A small masked spectrogram model, trained from scratch.
Model: encoder activation gelu, encoder patch size [32, 4].
Training: muon at rate 0.0034, 8500 steps.
Rows from block 11 of the encoder of a small masked spectrogram model, named by matrix and row number. Rows with one number belong to one neuron. Each number is 500 + 25 x the weight over its row's rms, rounded and kept within 0 to 999. All counts start at 0. Numbers have three digits each.
Before each neuron's rows are labels from the 100 clips, of 14976, where the neuron reaches its highest value: "responds to" is what is common among them. Only what is clearly more common there than usual is listed. The data: synthesised sound scenes: up to three everyday sounds over a background. In brackets: how many of the 100.
# fc1: MLP up (encoder.blocks.11.mlp.fc1.weight, 256x128), inputs 0-127
# fc2: MLP down (encoder.blocks.11.mlp.fc2.weight, 128x256, transposed), outputs 0-127

responds to: footsteps (100); first sound: footsteps (88); background: none (44)
fc1.151:541479511496492462506472534490498515471501486493513519462474486524525451523516576514530510470436469492539493454484492476456524466507530520528541498486460524512490521540510469533508500492524525519515507540501518504493493506524510525500511509521482472487483535478457516537517494518496463523525494553488466508497471473535487454482501493461522442504492508486517496487487500494490463509518
fc2.151:489533524522492515510516547472520512482476511476457504491527481513551513487462503518534524459510539519470531487516486476473496463488476475475517456530466526503530516475472529449518514478507519505500501511463525485485491455498484543474475476511477482511495498452460505496489503503488477481501468547449475503498557513544487517548514474497497486486493533526504543517521471527498500508548

responds to: footsteps (68); first sound: footsteps (57)
fc1.234:528509485534484492440498500547494519498536472535525440483502543482504453483502503479465460523501479503487462532510506535468539498508477525467499488514483525510514488485504504498499499524468535491497484503509518498520480463462499517507515555539519477521503520517517496503497470511458480494547494463478537469546505506521514492507496492483479423502537516533516546482467466516486461515491
fc2.234:454523491470502488486538531529475484486497486515492494494488506500512475487539496502530517499519522511539504497478538498480484505453484515460520500523521516475497461546453521548510524509493447464493466509503563478517473464474494515512486491495537502495457519522504514487519499464480501522498528485496534475521498505507495505512502491473494516535482433533488467437475539535525508439530

responds to: footsteps (80); first sound: footsteps (69)
fc1.165:510549551564514506446468523482509516494500495529521511504531426510489462478500465464517482468503480514501499510525563522464469492488458491526495516522475476512500528453462503498539478494521489487520503509489478489481501500493526504516518480501501477551473501510472509486483463478486528533509503502492524484507542504527529510476473530525485480484494464457550544477488476484515527514508
fc2.165:481485500473512531504524499528470515490488520513455459518499508464537534485519510492462510494500495498498474506488470476494529528475500497488517475427505507472537470486507463500513499520493494511486512496555512478529511516544485492516523521479540491519497519535543474484551526526494473470484490475497482482485450521436510512499485459485530499502516531539459466493493567536494486514545

responds to: clock ticking (45)
fc1.159:480505474547467481531508467544507496509493511502458503528509493501473490555502531500501542488503478515500527513521496485552521505502522468514499519472509524506514505483475508519502494563497467516542486475506465462487462472474521495499515469464481535501501547508480466518510482471489528524482438487477558469528511495480497477483530506503458503549500510535503464548459510493487502461470
fc2.159:485496523415503565514493524505512520494531484482549537474454508498509513498498488490448442505491508455508470462484458502481527506537474536477511495517463526494522518462504444486471503483510525482495494497549561480485482520500485512509502535511502450506493480481531475518525522524536502490519507496502539525500508507513504508509463511500511468494482504462496486537519505535485517486523

responds to: laser zap (67); first sound: laser zap (53)
fc1.177:480476501484506473508478492536500457485554511479506489524481480451510503429517489498507459517513510483466501522488507520471481548473488479468443485516492521524501462511502546500489491518544477484474507533517494493486488511514474525520536458542517528495537526504480526456476498493462461532502497498464516550541534487523478489519497524498508511535493455567502508502476494511511506520489
fc2.177:519469517568494524525501486443525540476475517483492481492475488479486503549514521495497458504487505509491493511504525494527482516527500504541519499486495530507500519514491463495513486477490547472476476500438536480497508478487488495491511505496543501483528502532518487565547505496470521537524503501544472433435476510490511491494557496487516529477509481464528465507485522482480466511511

responds to: engine (61)
fc1.161:527450509495504491503476522459465534497521492508479451504518524474501521460526520480524502471519493466510491506537472492510450527468471477530497533496509487493525473444485490494488514505487499499537532456472507520479491538526462479531535520509546493485479497500519507563528515488470494498499521492505436568523502506499478499524544489516501545489474506517469459491541522487487488510510
fc2.161:478447545510539475504508477499480496546532524506520477507505496494494498481526525504522483517544479496489454479493500469529543497534475456494516492497534518520513454553479513529460522467468486512521530488521478532505485470542504506497524547488518466519483473455478520469528505485498526465476474529525480456520443480492511524488485462463516491488514529526516473517511486498515465513529

responds to: clock ticking (35); fire crackling (26)
fc1.113:464500483528459486494514502497487551504541529493498483500526493529518504501490508498550530491466514516497515515525532504543465490495519498516517492453494460536519510492523558516509524468507485471461569502485451511468490474448514491491488494496489505486473491497488488477506495462464476504483474571481505483472483501528510472503538499519457490522472512495537500493550517460508549469479
fc2.113:520542511488526525474471544459510481485538469533502525449485464460533526460501494493480452501482484521481478500507484481509488524552508519491480460517512542496481495539475457475474480556478533545520485490492537513510498536526486515514488508561518490523542487490468512501469490489537487491483486492494506523521504479489484512536479504504483510513513443529491504526500541533488466488475

responds to: siren (36); first sound: siren (34)
fc1.171:519534519510460550486537505502493453498477492520493505511451478497466473538465463476460524547526544462480470511518495477456471493466490488514549501488500493487490519500457475553544471520481511503472486485503519534522479490487497473523490506509494489501499493490514530520496507507532496501540514477525488428438503538465499515489449503533535489523509520518490476510506480519503494470497
fc2.171:509484525447515469513479500534476535554503516475475469493525507541538486480519544517536540509484487512526499529492462513527511488527460519529509517487506478490519490512512489478457518499527473499515495536529460472495506498548529485499508481519476485469498526488447491489511498499484465454471490482500555528512504505503480460464515475528450484481548525480449533486526503485519532491515

responds to: footsteps (94); first sound: footsteps (87)
fc1.123:514528463474485522514491502500502536496500485542474485538501483465514467485566540485510500453502500502520500501539486488495501492496478496517508503542493495554508495524482506474492472426522503533485488519518488466543480494487540529515503473530513482548518516489496487463535502492484451507493427493471459464524478527491499478524516482508471512573506496490525498497506501523464523477488
fc2.123:466502509491507480529523484495551506490480532475482507461485532493499492491462503540540483502427470490491503470494538461462546520487476465500489515509455471510491490491528519532493485517500507536539459521540550531482544496480477510478511511524502516466498490547479518534508484499492510536519492492472522524486535461493541545458489504482508470456500510473502503489528477531510486525477

responds to: siren (75); first sound: siren (71); background: none (46)
fc1.26:501542525441527527465519484489515508479537447521486518509471499519491533495450539433497497520523493546553492493533465556486485507520489495521508509513496494493481503516472501465528477488485486468502491484513504483513464523454541493511508493481493557475487469502489475514484500518475519534503503515464459489513514504503482529515496516460477507506546486499472448542483545501531512482511
fc2.26:494461482525499502494504525515482513491444527513496507505465547502484499500501502535507472446480463492467513508488522521491494466526482462500488507513460531472536471486502486498501503569486488527481535540482508522507520486565478444508529549484504517513514497509515453510495494465479480483487509472551510530506503479497515523443529524513512517482465493493467522449539518521482504540514

responds to: footsteps (62); first sound: footsteps (46)
fc1.163:515508492515482511504515523503483513493526503508504457444445543477475517456464525441549495487483511487519534508517489517537504482525517458501469514482506557486504480461507453502466516469520499469491500492474486500514509484533492519521523500510520501499493522511487521462482469547508524550500436468489535505526499528515543515468509451475474511538509520519510499507501478544496535474496
fc2.163:536485501492482517470493515479517498474519505498451515554505487540492477495521498453447460497481472532473474505500528497478520543525515556512497478519502525499501540527499497538519525486522491506495489476492506498514514512476500499486451539501498480495492454471543469517519534495500502496472519488564448504471519482508512471554522508524493497457502492467543436484486529484487485498542

responds to: clock ticking (70)
fc1.223:495472490494467517540514503484514530512497500546482508509486520484510409489492542526460499497484479500493534470526539479503544513481536490531511508488471476472510484521504493494502461474489523484497478520509513532444457502483500483502491521520534539520528489512491513493480509438511487523501494503506464497537461508507486543485543475501472533497524542472456511509561495494473524463478
fc2.223:523498479469505466538544469509516476515514508440529505474503556451472532518518491530521488490537506521510514545480526524518492548492515463494463475453499547502470502441482496488526496514522505486496519543466476515492512527500512493482494476519453493484510440518539497530498506474453506487523505519497472479507486505481503515517454530506500468500511491463484518487522473503502540542482

responds to: siren (58); first sound: siren (53); background: none (46)
fc1.166:535548505516488525490494514491472491494506465547509516478522549474536456438494523513498497479497537484530462485497470534533499514520495476521524531522475468513520492458459475502473484488502526505465491470499494489485495494489522536515533507506499540500488503567503483513483527452461495494522473495498487548438508479463477529513516510542488482542502477493507441495490493512518514506529
fc2.166:509489487507487493477488480487494496526528479528541486523468517509520462530491524562513551505502512493486494463506464475482520503485548461508451503500520495503465508564528518479537491527479484489517499512502508537477487515480512512515470550512505452502480527490514487515498480528495500486577515453485453495519486507472479484491510489453497484506500535491475540480502513448503485506566

responds to: laser zap (46); first sound: laser zap (38); water drop (37); first sound: water drop (32)
fc1.1:512536525502503534498454511445469525533497485508471501503480489527521506477514508494506491505499473545528506494508455468503518546533511501503506553492482475513475483496516510511493488508489501504508516508461525476492429486502500495531496490500517500445539530531483477523485464516490501521493500501423488516533511525523524445532521469510525481492525462522437505468475526446512526488516
fc2.1:494536478498462467498522552495486509502519486523501523486535451536505487513529537506523501496481503509452473493523488511486505481462456512554512513467524516497483511528462446511526512510526494502505507508518494522484529532491458487516481491520543509520493469454503553483497471497469491499510512440503502498476513550509458512492488541458444504506487501511550527482552508505477468511478

responds to: chatter (86)
fc1.251:577501479497484479500538502474512488508527473491484481429531534481513460496524505466494496503519479483480552502517505502516492510514483444480487531495502508494494493509585515514494474503456520499498498495495474542507493504465507468513551544519512478490484427529451506492476485521488528501499492482490510515471531475510493491528500535499506499518511539515488453484517516538463486498518
fc2.251:532520488471499527548492493509526484532486517503484474505487542529496506478479494499484518484517468521482522461488537465477476501536459488529456504509447549460479479500518493511480548523528514518503491497502523537475516492497510525465460511473502486480520531524531514519525474474512539533498524504508528500509549489473527475532490496507501540475507523463483512466447440535476465490468

responds to: clock ticking (49)
fc1.225:500502506539523490524529507539494511544508531490508545474529444513533515523473484490478519497485490491505475517443496529511478481492525506510489484455473523512458521520499495481483522498561513497449514484491517460491517523437525476493464468458500499505543512486508492544465475514516499513484511498481511498500472496480491473480499537534450487554462543519488497508514484505453528529479
fc2.225:517487525552480469480443472530454491482523484509527510504496531499519472486509493466545471451447492508471506501576534503502501533478538463497539486483496528486508484472508540509508519499483477513516517523499467523520498479531514511510523495507532478532492496476522497521499493500460411472492541510485475518491457525510510536499511476515512486467511480490485484516515522497475502504540

responds to: siren (57); first sound: siren (52); phone ringing (26)
fc1.57:524482536529492504505508504491499523544482502522519508492468500507514492518502449477509579524542468501526494482522529519490474502459541474510517521530527516473466548518506572501500469483497502510492490474490515499525465521520512455493491492507504538483537477459524463488496475472483507491547547498504481507458475487462454503525516490535461511488486470493478487461474498509517473473532
fc2.57:509492521542494473450468534495486506501493465504475476488502466513548468488517535539533498468465496475492489544487545531454522507514553486502504485491482460498499483468498521477487495515493495504498502511493475580469473521488506496518514463525500494484496522508463515511507526564493477498448467495513514515553534506546524488478516504501514531492537502526486475480511457492485474466475

responds to: engine (98)
fc1.215:458461516501539488564487519494485518487544479501515461515499439503484511497501544442493548508497477469481483519493483490525524517488465476549516516549494527493513442504456515514465486513508452540501511503487494541504521483519524454487503512497511500501498495475509466496506509490512523515529500519489470487516506486496522491560497425541477504525483507540488482502510506477497470504485
fc2.215:530481486515526481488478521523475514541513515527481520488496550485483468497478488538498438514517518534518465525474500510470518514497493464494494479487468495485501512492541483492530508476482518483543529465474468440495485463493472560488516489544517503517493481505486466476477491523508513561507493518535548509475510506509527495472442542482466499480528487481536532487528512522490527525476

responds to: footsteps (83); first sound: footsteps (75)
fc1.211:556539478479483492497445456469533501509501548479496510508560537485540511511537498532490480470504513472506476515527518498525487516485502466481509514514512489519505504484478515477497481465493491505528514459492510507491528514426477465528530486540491474521505493471483495515550451537492483495542493488498500495510488546482483511457464548536488469495510496550497483456523487501504483486495
fc2.211:456490496473496568527478498506513514522531503455513519511502544459455513526489495493505481542474513551453506433516468514528484473503540471484538540540515492483460501523519489459504534524502526479486537460463489522504512485525490515492492533515472459504520509491499486480522493502484501495451514510457463532523507490489521500506481505471519512492492470495531499487512534460516520531476

responds to: siren (34); first sound: siren (27)
fc1.45:499543499535510498525498500466507490495468509467552494474515476512464449485529485506497510472505470501489488490504531495513496526491516481497475492495512479544466496511515506462460510503483487530506504510483472557475518480506481498527530499505533556487470517544498469459472526534420537507496495523502496544477492491485501535558473466493512479537464532549539506508480496499516477466491
fc2.45:475527485497547506510505488525510515485544523482517488492466473495449537510472458534478504534480454520461512499505495490492498509520505479504476488504470544471476507502508480488499533517444484455462490519522515478499455523509503465495500521474485528482475484508484530529484462510497498506536508495466467545520575518477530494519489547522484530514527509518497499553477517464512511507440

responds to: laser zap (69); first sound: laser zap (61)
fc1.248:510486480501506510484474504535493487487537483492473440490538471484502526487535517485526514485493493530499531538513508514465492516474474540519485478475481509500482482476532534507513520514494488473466559519475502485461513494491473465546524456532496520490547550497497502495442505502538490509465470510440504525486541516533486489504482530524431519529513477523528493525463485500498495470482
fc2.248:477498510492504519530492482448547551474503541483504540478450510457497543494517538470497497468487509479534512511461511500564480491499566479488481517474485522546537493520509463512483460455476527473488479490490520501528468504501513500476465492492510484515495449533529506508521508517491500482523503509522490467494457468513528521493523546518475501471529471464498484503475540507507492480499

responds to: chatter (70)
fc1.149:525492528477480501500474520528491515505461508527530529478502495520505504507455500505464462446490545518488508431484504513518454521523510489516495532515508542496510485475518546530506499547498475523523457471528472449515504480510549459489507518506524514488457493499515503477461500492474506441488506467525494511478521495510478495494475495530527508531513538507518478537497420514507496500524
fc2.149:493473500494528550472471474500494533528492537523522532541495538532528528542525497496472485491505487485492489519486459497505518475490502537497530480510501452504452522502481468497488474522488545512490510496514544524458450495473461547513507533465474519495504524485468522490529496496540506523464473480531517514527528481531486519487486439486499503470493463523461514527511449497485508467522